From a checkpoint of a small image classifier: patch size [4, 4], 29.7 epochs.
Rows from block 9 of a small image classifier, named by matrix and row number. Rows with one number belong to one neuron. Each number is 500 + 25 x the weight over its row's rms, rounded and kept within 0 to 999. All counts start at 0. Numbers have three digits each.
After each neuron's rows are labels from the 100 images, of 14976, where the neuron reaches its highest value: "strongest on" is what is common among them. Only what is clearly more common there than usual is listed. The data: single toy objects rendered from many sides on busy backdrops.
# fc1: MLP up (model.blocks.9.mlp.fc1.weight, 640x160), inputs 0-159
# fc2: MLP down (model.blocks.9.mlp.fc2.weight, 160x640, transposed), outputs 0-159

fc1.216:508494427453482525521498474504545501461497518516492500510507532454505463421481487476479527524504477478512534497531506482534505491510539518466510556540493462472493492454480489499528528470511520469478521449508500482482549465486482464475507456497537491530506505483505508500500501484487499458498487483507460508481496514474468515531505530466492452487538539526471479486474478502506481477502502527444479477510510502485517501547492487517493499487493507519491520496469498474493530477451525
fc2.216:549508516510480482522505476515505496484454489525497485498495462500508502501504478488488454514495492528509491500525554487496522507525561472553512529537507502511502492514474555514502517523519483494532475517493514506525433520517500543501500489505508531527496504538493479425481520504477479504505501501524530515532490551489504529480497492553493514465520501474493507532536531542496515454474491473496456504490469491446517538433510520568499514481536470497478517487500469482519485504491489
strongest on: yellow

fc1.576:502490528502468500503523503470546477473465513492493477526532528494466511441516493492527517491504490492568495514469488500476516492503521527494493509546505459539507483517493473493410515472480500441516471509540472503485466506520488545490476501490497463479498521514532506478502514480523503484447529518492462519503539481504483536500486537512513519483508497501503493514504521501489507494545525508498495467486519550454485496512535546522564512493483523476477467517539470491520503494473558
fc2.576:450488552463521513516533463470499524516514483508526488516489505505523522514459520531485534502505493509507493498504496505521501530541497477520504502498484495487523484463499441502546472495476476497501519466502502568502499470510462476498507496512572539502507479512514493502511469523500483487484505526515486478499508473509511517519456472506511500453459527484486462494466466530514486519445459474494522522504483509481515473461450499448530490511511529436501468484491536503539540506497559
strongest on: level; house

fc1.458:495481509480493513477465502464496486525493528512521533478473558481500498483494489503491533492499465500513484452488450470472504490518494478503440505476532468499506527541506488496494537476484498495435534517521572488527460508486509505480502561499487497524558486481492516496471495516497492531445501488499497543499459493511506499517504459485506492476470500513551469485510482520517496492533520497523517480542520553534455489501499506477471498456521481502442537480486491491532458490493486
fc2.458:589485540514493493487522520502518493498504503532517490482495520543462505467503467546464537510506538527493513512506542501489479507466490530485500471476485548539534488446491516494517507547516534485524530519514522468534504493521508497481518512486518512476475466535506490505516486481510520514484509501542477496504479510491512520466519499537497497556506511486542496513503572511540488551443518491536559502511511517480539504535513526499483487495468543478548501473503494492479506501505501
strongest on: from above; purple

fc1.291:457497482495552497500471565499465509485476478448490518527488484515523513521496446507536513515479497523502466471528476486499495503467480537482474536509528505509491535501502483474506501489493443469479523520508438461502462505493504489478511473506544528516502533504518483495515506487487481528527490469504481534517481552511465513546492560511510494506487516468488531522506500527456470506532481534489502480467544473552492491539477490519514478501445503518488497502531487481514507562502473
fc2.291:482516481496489531499517475509518529500517516568509566460505462522487528448517492518523530511499506461480524507508529479502509451500514520488454501502486514482489510457505508473524472500470454479499469491486531499515490516469515484505503515524534452540500506474496456482471521537450513528474495504517482491500470495515520486475516533490511471486497527443509491487475478473509484495510464553457469454475511520534482502525481503512502535478484561508518553535527478507523487510460488
strongest on: purple

fc1.342:474512507531516517526482470561505512525492500509494528530500507465517532487506495487466491512480443490478474571485539498506486498508530485507548520482498453496492500530522535538501524527505508491504514500486468479510540535549492511505491462464506507486473482442528486501525530501554485518492498500496508470449510439496521496534556508476487484528483460484528492533517511468483518482520497488497515499491463479544454550514499493491487506509446501516524510548461501489481501524524483
fc2.342:515521503527503465495498498482502484507510422499530481489471544451548493513482499511515507482506499531504493457494490512488519499508444547534531549523498526491479503449469450492461451498508461491509464497534510504535502498487472492483493518475463520527491481533503548496510496492480500531483502536558499454508522490508470467497529480539480480479457505482506505460481502522502515482444491472477471499494545459484522516517494454490514485499512468507501492489509531535502548509475511
strongest on: from below

fc1.445:528468538502510494494531459506503531497540493520513526537516486506503491516554541483537497487489498496502523468497449554508537504501484512487546499475511489492476502506503519493508510509537488537480506486514536498508473473483514512487491537495499498535479471475524478432470530532465536518464464521524497476497523529512501508559508494478507508435542496462463487541513446496462466495485507486484447494487497493488506509517456511490551482474491514485501517525525472530526475472452501
fc2.445:515540485501496464546507432521511531556477483474508483501531484549535486493506561486498513523484486553511507478527464528472470534494538545516469520496458464476495509548506506507507538505475532513495525487518544507503518516493530522475480523487509500522491508524475482528450480514467482489471473491470491495443517504521478503503489487528488483515512491496466478526447505540475470516508492495481504498551501482503470508495475488543472512521508509461486493509476496464518537507531453
strongest on: from below; grey

fc1.615:545494553478504469505482477482461523472533479510506474473473498495486475481510486505488452499495516470543541525511499483517513553503483493435524506499484512491543532535520515515486509518488502494529499497478534501500469534554445461497475499504518536516482489502515479506510523519489442493493510466509483515547520542504498464511493516524495529518516499523539492509536532467508516481505488580518514561501484509493559526534510486489500481508546524504519482533472530506480495474488494
fc2.615:489491505489445483497472493496514480451470543482549524467493480454489480491513504469456511507481494480511472498516512471496514518492490473488481468523481470499447504513527458512478516508470513492510531487503491484502471508484508503494496469520472477471499489503466477475539525493508496536476519494452549513472476472470504494535441449479481466503490511477452532545488496498504510579459524548469512497518496493473533492506494553497517497517495477537464517516508505524496506542546520
strongest on: from above; grey

fc1.63:451501483526510488485523524499499544489438507487518523509525541478494527493472487520495501495433497519521503502455556501503464481502486516487522458530552466534449490472509486543489488519528487487500505511495529536523525483501469425451446479488519535532499519503508486501484489517509493487520507493495516482491497515506545481480502492497518494502497506532513479509493536491539490523499500538500510464487511475506477517422551504497491494461516502523455500515498440520471526505476504
fc2.63:485476506491453442516516479528508503490528509504521475477463454505468505516515467495490505492507524513458543505504504516487514519515480463518523507508464515497514499523508516520472538512549520512479494461498505465481509488501485565507520500478525504503492517473545503509493503445474482522488492487504506524497480429500519568508501480533531490500494480471509495466559469488493480501517549472490495474508475516431536491490492493508529441541491493512510541529482513554525496478509538
strongest on: from above; blue

fc1.587:518467519454484489478450541478511468564501470495491494584539482525511489520494535513527483412484502522512500515526508523508516502477486495510488486501502464493490539452478488482500518520457514522498499464542508513526491474525462501508528541504536512520509530496495502506502532505490524517494510504518498539453512535483487481511539501479473520511492549527492489507519469517496491515519507509507478483516449522531493518467520508508492522535487547515534476542505476515459512502525552
fc2.587:480501469504523497422485507501493525477522525561466480507492512466481508480508486509476462525528475473478513512514468486522498471482525484509498489481485528528503471470536496495443535480489497502490506493468480504496507489512529464432511533503520505494532505508485535490518523491489512423487479494531492482510486423522517493490499519493452523492510458538495484475460507491479527497491507539518507460529515506533499512482586481489484492477536473497484539502518521495520482469506482
strongest on: level; blue

fc1.356:507524491510520471477516476514480518476467466570538488497490534486517522520524452497496483545484471539512526512528507493530514473480525493527474476496486498506485454556507467503498483474497546533549507508502486458503491467523514487467476482520519511518522510444479462474514509496494491452542493519507471515493521471545524501528492481447501527488510500505487490507492507472491448470466503506518486499510499459521494507475493525451489492510517476475528516492469569446467508522471519
fc2.356:518491529474430480496494508511471497516495473515462479490478498517423536492528515482481465465483532524455491496466535493497486508457509465525526536513490479553492495514521475527530522492524522507504526481521495528531454492517513500493500482515524509512543494475502490487513518520481507472545526525545525530511499522485498489490467520487539488529472447492498526524506488531524538529529506471508506449498493491528492560520528533528489492489514478521490482484466556522507497463463470
strongest on: yellow

fc1.119:498522497492514483495505482474525460475481527500546439471458521548480510506538514495494487486512518500519493497486479513471510512485441464426526502466508485522414495510511490516488466502457550490513521471508538499528492520492511503465511507516464484500482528488506518518532542524509499538453478509513530470483471518461478523537492534481478476512498536536486513507522516506475526472464486480528540510508501457505478489542525498457445506506524506478484497486513507499505497522524481
fc2.119:484516487469499487464494532521491494485510494496504510527504504458454446547503480533491509467489540501524512500541472514505490472486515527520496511505493510496542491470499515502500536476437485477519484462501472463497469549510482511468525507513482514503530441516547498493517527485479508483491500538509509472521519500451544459473504510477465493486510476471521508486538507525541491464476469493527501565504522535500460492514459520545502521484486537541498479535544449492483514503487525
strongest on: purple

fc1.338:453477506517507485445514513504489502524518487520518489513503526479527493481521480561523481499501510513504506466499506460490527520502507451503506461492480481512460544528520492519524456498485450536537503558496538497454494515505463504506495482468477503477488473494485520481472478503496500536493513483504471446498542447459529535484475544515447505482482510472504486532521517528491486508507493496486508559559514464503436495497501520509499519455539506485503464510481517503479476500480537
fc2.338:502539487500440475516515529434504505515493498488513495526500510519505503531529527502493479513482508499465487529486487509530495447565521500500504510543500497503514490516503498529509486522511506476520496507464468471522465440522473480521493491478527500526438543507507513500524489490480490502483468491515515420541560466517491460501544508517525517500472501484505470516442507502516504491463487480526507471494569491481493487490505507495501496528460546500526485519516533494558512515481474
strongest on: purple

fc1.390:469477473529494506436473523532493541493477499507497484518494520476487484497499503510503510522504475479489543491477477517441500490514465549497506518520514486506524465475502474491522504493434536502515505532483527492535504494548490531472530477508487525534526538487482499464506515489504506479522501529458457516476464459520499499510472488471512489480510514503561528543538502566511519478516561518497525520533482511515509507506556480479481513489530535451481493475502522457474515516476514
fc2.390:499492513544507454499488476434455465496497502481509499495510501493493548497511510512517530524492501532514410541493526495487516502482501511517527509439459482512539453503462483519530449492489498531483493527515459533454507498484475498498497430495509519522528474443490490544533479490493444503502486548509493505501519487524455541513507532498486508519521481504491508543478500492495513506470518466490491500515505510505473539492514532499474492472518468496536478494498493467488497509457491
strongest on: yellow

fc1.461:542536470512498501481481509510491481498511524518503498471494505499488530493493534491486518469502440451483504468501467532447502475500499507478467441534508510510506514477519511457551543509523514472467512517527510524497489494480474509484500455550504534556515484515524503518468512546551531497536476532471509516490480476501516495499511505457502488551510476475523447526465533507535495542527508482526487482525476482482508506476525509503459516519475509519515504451464517516487464495550485
fc2.461:524509509527502478502552484552522527556457480517498536493526534494515512522490482535506528493497531558485500518497489444519479506487486487526515545510476518497538483470514506473547505482501465484502492484518483475477526542537520505571504466557524517467528468456500497499512519498506483544480502503516464491484476480524485524499522476514499468460516482538479485496508498498463543470468501493489499500503508509516540481503533479498475469499470537452490470514519476481508511451507539
strongest on: from above; teal

fc1.210:508523463470499524489480520460521524506540508466564501533491541531521500491494476489466478501505515477482490449486526506448504504444514479529486503507522506517478515554510487450498503560503482514469463533497476551501490468511536495521481558489495493528492529532526516514514519487504483533514520524487506508480469472497519504527490472539474461552495512471473526497491523518526479527489425501497543469532511515497472489541513511530513519504460526515510524492494486488511483476517501
fc2.210:546460466500515507469516505486484522521510505496479470453541555529475531490532511515482499461519485518505450462469491488517524507468459517516488455462534507461457487549469517499484485492502460498504467471532532480489438515549478518485509445508536490528492502464497533493521549514492460503496495428496462464471515510510486512477491477508515512489506523532522508509504494510511513454455532468491526475488491501472481506485511508517501544490509485498485523493493503536498489487476509
strongest on: from above

fc1.623:501529538516467524550469499449530511516479477501536509485513477529505585488474522476528530522464456518470500493513515499495498488510500524516527525498521460467485521532484485508488491465492523512497520522450495522521485473502459446505462493487482540498466459497499466518519463521490560520466476478519512494469483520513480480485465472466472448502517490484513521513528489498485533520458544513504513476540489501462494537500527496515547475489503525478512493495522492483500511468478530
fc2.623:488552470515517497482487507521508491475526488477478491530522497499476497497435518488488490518486527505445484476475496499502510550469550488582459440515495507468516495524431502501488501496505470489533485526503532523474537486529512522458521504514537519516483510481479488545533513481521494502475523507511502539488491507447474522535457462492519471512503487500524473515546494520458505472499494473496482532487480514501520490430481503468518483518506522534508538499477524518515493487490483
strongest on: from below; blue; grey

fc1.511:496492507552494498483492506481457534499509569486526436502516496532467492512483462481466534512483478474510529495524533503454492520520498528508490493500505498538443542519522464519494510513496527538530516476518501519450513488493506507475496469486520514476521509494509520513451509496449468494554501473499497447471496492488468510506486507465537526472526501513515525517515484493519485477539507480457460507489492486487477501502470473515475510491525510491538496456509504407511517546497492
fc2.511:518514530483494489505463478538509507499472458527522518530482497525470478486462495493519486531533468491462482465498484489480562494528532510466560513516541485546522481522474500461449483492501468464504492479517511503504503476434463526492507469487532474486499473488507492465523545548528489515439521518490472515537502491472529517478515492451509497505458462521506507515510498511516502500485495494488520472543498475466481520496492495463485525521483458491463444525498495483500490467503530
strongest on: yellow

fc1.179:464502503529525480466507494458521489546491480491494511460483538507471490548538491521508505468494547469515502480479518513501501444483511497466493529473469483558502527534520505470506449516520523488498528483469509507509460483524500525489551496489510499502470489458541495470527515518461500484466504447502532516497472509475503478494516551509514526506453473505522494532498508491552443511487490493515501494519524497479459482489510540516533505466518525505493457509518496508500490585504496
fc2.179:526480491527499558515490499515539522448482542493462454493508494510500515566515506492509489457459489486495499500444477482521480540518515510483528459516502492509524465491463547494456496514521473457475473494504500457484480511477434531482527550477530525489514539508474474530514517482467488515507480520493538499476478492531504474460499484500490459493492514504493516464529512508519529492494515515505455491472517494494512504491515515478543568492510513513566520492528501490505490519514476
strongest on: level; dog